config = dict(
    encoder_arch='convmixer',
    model='image captioner',
    dataset='made-up ball-and-stick molecule models',
    train_examples=48750,
    image_size=64,
    crop_scale_min=1,
    horizontal_flip=True,
    translate=0.06,
    tokenizer='word',
    vocab_size=32,
    encoder_norm='groupnorm',
    encoder_activation='relu',
    encoder_weight_standardization=True,
    encoder_patch_size=4,
    encoder_depths=[14],
    encoder_kernel_size=9,
    encoder_widths=[320],
    fusion='prefix',
    decoder_width=192,
    decoder_layers=6,
    decoder_norm='rmsnorm',
    decoder_norm_position='pre',
    decoder_activation='gelu',
    decoder_mlp_ratio=3,
    decoder_head_dim=32,
    decoder_fused_qkv=True,
    decoder_bias='none',
    decoder_qk_norm=False,
    decoder_layer_scale_init=0.1,
    decoder_parallel_block=False,
    decoder_dropout=0.05,
    decoder_inner_norm=False,
    decoder_drop_path=0.1,
    decoder_positions='learned',
    decoder_prefix_bidirectional=True,
    decoder_connector='linear',
    decoder_tie_embeddings=False,
    init='lecun_normal',
    residual_init='none',
    optimizer='nadamw',
    lr=0.0012,
    beta1=0.9,
    beta2=0.999,
    eps=1e-08,
    steps=5800,
    batch_size=48,
    epochs=5.7,
    lr_schedule='step',
    warmup_steps=290,
    weight_decay=0.4,
)
Rows from block 11 of the image encoder, named by matrix and row number. Each number is 500 + 40 x the weight over its row's rms, rounded and kept within 0 to 999. All counts start at 0. Numbers have three digits each. After the name is the row's rms in percent of the matrix's.
# pw: pointwise conv (encoder.blocks.11.pw.weight, 320x320x1x1, standardized in use), inputs 0-106
pw.236 083:520500526580448418463506503468552508492521520499443499477470567516489459550430514478520508430465481495464484532518525474508458531459515544512539516532471563504552563465516471556428482477469573508563509392512483498473488547485559497484551490548477472490455443506506468461530535470483507503497527480474492411535414461507586
pw.237 102:482532498509467551468503548416503475433568612430427508471453525525498522473547488482477524462473482488436418470487457503492463443492453523502530517476533467478522558470465516640465457488484508470488480501507443465452531496524464482470527534518414469475536454522476481496496445458553536442462470471549538523509502474504516
pw.238 101:511504513582460434516497486512545470489481496467498429487474478507486547501449474510474456451507467459503564507492461529500452539492473487494520510597536612470508456429510418514529508521485565485611497480394422536485451487523496485542440514518488531488498513493528496519461527484450494498522496488481469456509512508516622
pw.239 113:457516496465474479534489521539443489535517514522486562488499541434436510428462540457465468424516501442500557490492460510474518497526495540528476444514514423521532471554475488483513467504487453523475516501525496517570520531486456462409550513530519634515541453526552497517457470536575433527483509477586535493452511537495503
pw.240 085:441484522493543489500509493398509430593502461590602500497550449521472520485464524548514479482649520467488526464592495583514506506470481531488492507496412493487520493468517550513491430518462470489477524494516475483463460594517482475497544475511558425496460466545531734492506548419531465479496480501496510602515522505493522
pw.241 067:444504470465512531483486463496543504520486556510487497455492514439458569499474494475480592502481440481499599510461506484573519509467540518509448481529589460575500480507499483453457452530481471451548480493588437438507455581515554473483543483503486536461503505536487440483486507462471541485480507467502443519501503527462530
pw.242 077:507547520481560515500519531485447554510574513515492458572519447473550517514553490530542461482467456468492501484522539574483516530580546513451501518496549493515481480528478483445441488536450500532472490482376525597558529508487479437555429509445498489531453529485483393477515514556465497508506504510510510471453506574491501
pw.243 120:470473487492495473474477451483541469474451510504491561481550489462438488584472490512439475493544466377489503480552498506425483540436477520520503542477524560523615538453517512511492549429511596517496482444365441527507448501488481479515535487528544505436474477431524509458497446534487558566577423508527479524533470483513561
pw.244 084:437490542516445506443508464458493389476558556448497483489504509449490455489456499472539527539533485441437420525496503531480484496480510532547498542509542493504533559471466502584472465531491574540491482466485461465451517506526517565474603551508502450396505476566451464468477465523479532550471454542432500544460457480504475
pw.245 093:524498522477570511495501517386526469483502450499474555497539474492508514550514450511497444501500483491562495489515505486498471532505510513538489474539581523523536394559438511469522522502511449493438469501443490571532449480535476471529492546430547531563433508533509434474478475562439476500540490484528564465467514484525517
pw.246 101:486447505500483457458502502490504469471539515506457548527487525521481504528525472440523538494493490459526433545505543450484497476510513551513465496560436471562487531602450540535517516468485496518507472452404468522507510543572467464516556526547507559494513463445441397520477475471484559597534573465569573487475461469463445
pw.247 096:561500462430647491475436528459500499458497483529525545493444511473553589412479486570525532536521470511512527516464486474520463464490504523482478464514519476536481464528543444442507533522493479501480500512572503478555514474525540464515524509561583457483473536541521444525514544485553458547362417495481519500577453483528504
pw.248 111:416480455457499501458448454478575476500477551505508511503514488441430460583417464493536505499483487448524458460538470476490484529376457521513528558516552482521503514418474499517456526490515539513536498469409457480475501486486471489502604518512540536463442459456549428488512481497513527556553464492488504496527464442512527
pw.249 104:442430518494548540483542484497571490478464507445455564458495450461375473499463514525486537515453475454478459516449534478448462532473496486531525516553540478510535499466435501547515568458530526509456511445440480528534463498480487536551561448544490466493414508493528452512548468489511546566580440523498390515510503513541476
pw.250 094:469488526450570579529533450480465507429512480468548570588493536501507488461504516559477504502489512431515511477471495504521508487487485446543521488445523468515467488570446466466527537501529535500411542501576482523601485503542472487451530509487521622468535494483451413481484471521517484534514542505526543532425459471509494
pw.251 097:529489423477506540480476512552416528485473475521451574544525483482495525522498483507479498533461515439598507503519538486426492545488518487531452418515513556503573455590510510463528601457566516467447475505519455486548473517525477447517491506464527536529484487453517391513431446543469494580550533474541578466471487519495529
pw.252 096:578517492482498605513490545483442449480432535524467517567535451514524458487526516490464490519509518445534534546510532550483498424497489551477496506479425534501507512524484490510469552478500491534419504476416511497527538538499490522488526482551522441530469488517523472519522482547497514481487504523478506547476535559475529
pw.253 113:520550503538539514564480543607504483482521496504505467557552512553558599456551501432541477485493461477474569494478489464473459482532492515493484548519465505443467462492567455449520475545499492469392518503465468427495410469520508485471474514527454460487534485481505487566493470496526520403473461509527558495517519551500536
pw.254 109:451467460442524530510505546455518499493553572432486575462446562483505427489527502461524522516454506462462503453519477593551436537485541578552513544502595473513517530500476511564455477406505511514509520467527459529400516482509489489500475487540444492528549473533509470495475474474558486429453485467531538540532475469483468
pw.255 106:515510476506531510545565516458570564499540516517504515525428511515527469532386473492520545464504473460507603501460499507471500500594561506496508527598609523485438586457439483483487464505552472538632504503447478566503493447465589493518463511507503525517535514494446450461518535430430519506524503452500517468571482503497514
pw.256 086:516519499519514530502522495471512538494498484460527484449466476520560483483389481481538483521527512611523494519443550592505498521475549469513484525579546487452449494516560428467516561526505413466527493490573556467507491489497570503557547478455502485510453507516480500525514537447432482549457535508474479504505518513525506
pw.257 097:523484499492528460545500503574463505546464444579537514463516487512469472517515563473466538511494471466508464534522427432490488473506454584523536498446532478472529427429545541496466479507508571523460500487480481407490500539487458479481466440499528533507550510487509512524476490496468399490459557550501492525439497529536541
pw.258 126:529545456505490474566532510518467538517498478503516495455533454537504457518504492509431478517497494424489520441527568514419508598566534564517453500510466455572546513528522498490480451497443488503477474546498467573435467519471475521505455450527557435556479547488501500559530425510482547504535462537462458536565571521512516
pw.259 133:455504461477546486526503462480496460503431484545495523529534477527439476532426461518471476457525527473606483518521505522505524496432492553487432503606571497541529412499481463440551545538525497548540506524562459539540442527534472462545522573422551514550464510480469582552483528518496479563507500488530543543404520538524467
pw.260 108:565476506492504485481478539550431545423488485508467512522508476506509456556466493506459496508483482437530465536546504469493492469522518488536456475497457525534523453639558451430509546448547517496411494538553441452555488513492502480520495477448502533480404552487513394463492467556521537591554502441491493446479443462458433
pw.261 116:507507466453451501476521562459427564493506483503516520465526471585535499418432573477519485548552566519484463466537506547500485472513530487560446486478491459487467495612543516433511499496485419526438563488525483486490463522478561506533481447449515479477502538489511515480478494488478420554443519491500485493467512500458486
pw.262 088:500439513525482554451531606452427573458446479455496507498504543492578491405460526514566479570485544578456487513551445491521462497500543465544507490540510459511439472622551503496481534469494457503468517538549504471514417459494530530527436498505512520446429565537510416489490499485440499567439525481550446472481490475515530
pw.263 113:491526505454529470460473508467446525454524570448424499480523520490506534436558523510511563489466537437449503515492521551471459525529512499502531494497421467455514508517560569584446480445532541498479466524488402504502513456488461462470501504490461523534521480485427384464501409453509557483535512408535566515529443480444503
pw.264 116:441494484506499473502495457482451448574524502593571562485539428541437537422510492525536505499623548457529509496580475609480498482462450495498470433497413449506505486469498564520449439505501493502434511492483478485451490552501482483484541464454557439512483467550494654502468490412540452441434488497508541623461503574500493
pw.265 098:515509527524501512534473513543478509512518543540504536494455553498486504511454502495431473347474482462488524489532473467488417506497521510540476526372449538513539475506531408496546494459470522427488518504508344541507492471500491497463503425528534602522542484505503355530507511585557533489488517504503497504499506455479561
pw.266 102:455521479461556538551486599451577482488520492460515594517533501518554491503466502470484551464442480485477543492452489528553479546530541532467487563488567462533455487498468504494408442530521489550461485527435449516523473493537492442575456448504443494537455493495496481511536469419489536471484488494509399510565527556528494
pw.267 109:461504496522454488507485544476509493489471508467460523488533455524558472534478503508566544490516479476429489492561500538509456531557507526576428522406432504530544552549510498551476508410521554486496472497517399481539451498435550478489508463522482507519474486509444434529506491526419546550521471472488521456545462516457544
pw.268 124:436428458500473458505529478591466531545500491521533499556481546497489558440609456497480447462492504469501520514495468464505502560501473549505533480465512496427509423472496489496514511512504459430531483468544436533470530470578387460466499524523477476593536475456511478555507501524613445422493506540555460492496531573498516
pw.269 108:594493491502560572514503475496511427468551469500471498555469479543537525503476454470545510490467503457552520480506457458495451505461463520513518507545511568509500569433506447520509500523488519489503468447443598484513468471490481522523512521495486438481436509490488426473479485446459516499494448492519414525588491477544527
pw.270 094:561526478555457439521497566532577509534549445432504490508501492449504438499352510547497503548480485470506500545413499421490439495556555529502494496648645484572423513511517471390524449532463434556565497505403495623514496478502463492569464513497519478510488556453512444518504535468424536513534476495491497434495488511530512
pw.271 084:530541517474558500460420547439495576549490489502513596486529481515512540485537568464494502566466486511486462487508525550483485553603560516528476518517505457483511495569468511540477555509509464523476511564450422559538494458440507446484448487492562544533473541408482450487510479442473459516540513495527467468533522497521463
pw.272 092:515532513539489499461441440621499517488450455484461558486507546501494488585458502508479521544525485460505402521546519448442484505526518529523505473470422539517592496518518519494463625486519577520490501522429431498539470513497480485502548507494551529428459538457557408498491457521485554624594495517484435496501531531516519
pw.273 125:472558468511529496552457519510513491499475444529473530448542494504510515509460537491531491480501548527495525479506480539531472565475512514518499510627528475513456541464544473454467472523489490504518514491539392552448437468421503533520473518453534452544457505505549564511510498425443487498469503455518471509589541521486519
pw.274 094:523561533467496513507468548532505480493439495497482514538538476498558528464470490540556493555442520500495577560505533512487514511526497533496479524477505505484488506539519548505469627425523498505466531471541443518509443483536526517519489462532494436530435501463472427506540480510464531547524502514511493445533528489489478
pw.275 104:529470465497470513523500620471487568502505490511501505455507482565597477414479542520582487524538534508414427498519490483491434504597584496553514504500501495496478506617522485477467496480498450531422495525513448491507506450508567499540409421484490488463473558495540423471489472510519458549491542526477447454481507485494472
pw.276 139:436467480425499547476505482483504466484495584541496490513539514421374480617434477534434511503542480491523453502542517507512509529376482515509528495496483482508584509458520545554505516491488542531486507433467465534509503505472442502488604492503549462487488486499525504501515492514580516515527487486482451586434497557482481
pw.277 139:428479504492472461463514450497539512492456457540465478566495481483470377580473499576458502503504394426499463514492528427473502474482487491543474526529431564572542545515465488454493489488576567523468516570432516504543545510534541453570516505502559478512486534523562437468500500525494527562587524547445481423467504491517503
pw.278 102:455524500539395514513522453513501520478551461518532561511500486490544448517601474487543486463486517496499483555505487521527540442476519495513503502497539489483519494458491530444459439533543517498494504499414446584468507502514544540501492484499507388503398484508513465458510529437468491475506482515473481500411560536552491
pw.279 094:483411514459423480514503574430505471518513472546586457503530494553578437522494498503503485497528506557472533479501482477502515509496457541524483548450418573468542529446483580503486424515476465562497498447480476519481502496490583500505509475516526453500470477509499618452480508525483503489567508562505485563489513546474573
pw.280 112:496542527520501566462510542458514520460533496489486562541517469523521610476628516522550476555459501511538460547451469547509528509540508481498536498488541435490461470493461476517494509478559521506415531546501437505448470484556483492507465479498474496527543474532482459512496460477476465429477500561567483515520502508511463
pw.281 126:607506522503503550508459482503489445549519542443500461519480534495484412476514479460464485513506534559517459541422520547501560457528475483464556471509527474521406498453492534514429483496497531538475522454524591454526577526509500516489487460540502518444475509520520511550512455498479513464491533532479504521477478455528491
pw.282 130:535538468520517426458488527567475415552495469502518597525455512491468517506561479439435461512473464552455520506440410508501537506453409454526527461521563545460509395465499540483537519456580579480527506468472523549540533428529471470532485444484493555525504487500530498466492478498489449446481454501494533451484500477484546
pw.283 091:456446501501426492557566504426479554528512516484468387432557502457510487499507542499459478424463486424432448517495522402489437542513554577509554521527453520466544470513490453594464375498545524498555526451477511561470522480536530471500494492528424521492547459503522578523538537535489460528487535530512453503425502522531514
pw.284 116:546490515531465528467508454514429520516545487527516492569503502480495488516494513541563521496503510460500509482439506571528478533508465414465444487505457438469483525455463498517463522490481467499506510497478499461491519506503493544564502494459501502430535478481488490461483475428458486495543499526473511454493503399447450
pw.285 140:484484519514476489531526514563501503594523486495506451482424489529506459467506473494469464481495475585473497538481525530488565539451498481466536498555535444507460577475428584463530380496535511548535516488438576527492547473432481568544412533552447589462526469483504515495480495557546444474469483531525515473543512466520473
pw.286 075:514498509561462461541487519460539608500472458557514442471559499522508472505517562523535521549543458482482494553552521482429505521575559487482433493534456620517512483507502525441487482503439470484529467562462494501526577513504482478479434515491545456448438478478498538469475515507497480475499509476505491467493525515516526
pw.287 092:495443484507462414481515499399485460445600555465521481495443571494428398424543490514583459447495505515521465490498497469567453500523542510431507467522564470503486521440468486512539417525526456478552461489528528529486542518539507490514501534458509413522518477556392497513487527443516473517451515507575536465406444468453459
pw.288 096:531504521525548567434486529493546467490495439491470478501475455473456512524537459494479497518558441443523503538465508551500504489478515476501469518554510461544388472495468521500508538536536530539510523523429493605512532507539504504544493540518537395516440558490514525444482527541518527506574552525536435506487452543548462
pw.289 103:517503522523441503510513538455491502516535540539502481507351452526481400535518501434486445472460504527559568500420471532522497526522504552469564496564557542549510515511515553485481418521508513522519524527505532581499548462529449552543485536533506482559548546451533532574472531477489455493474533554528535487500550531485520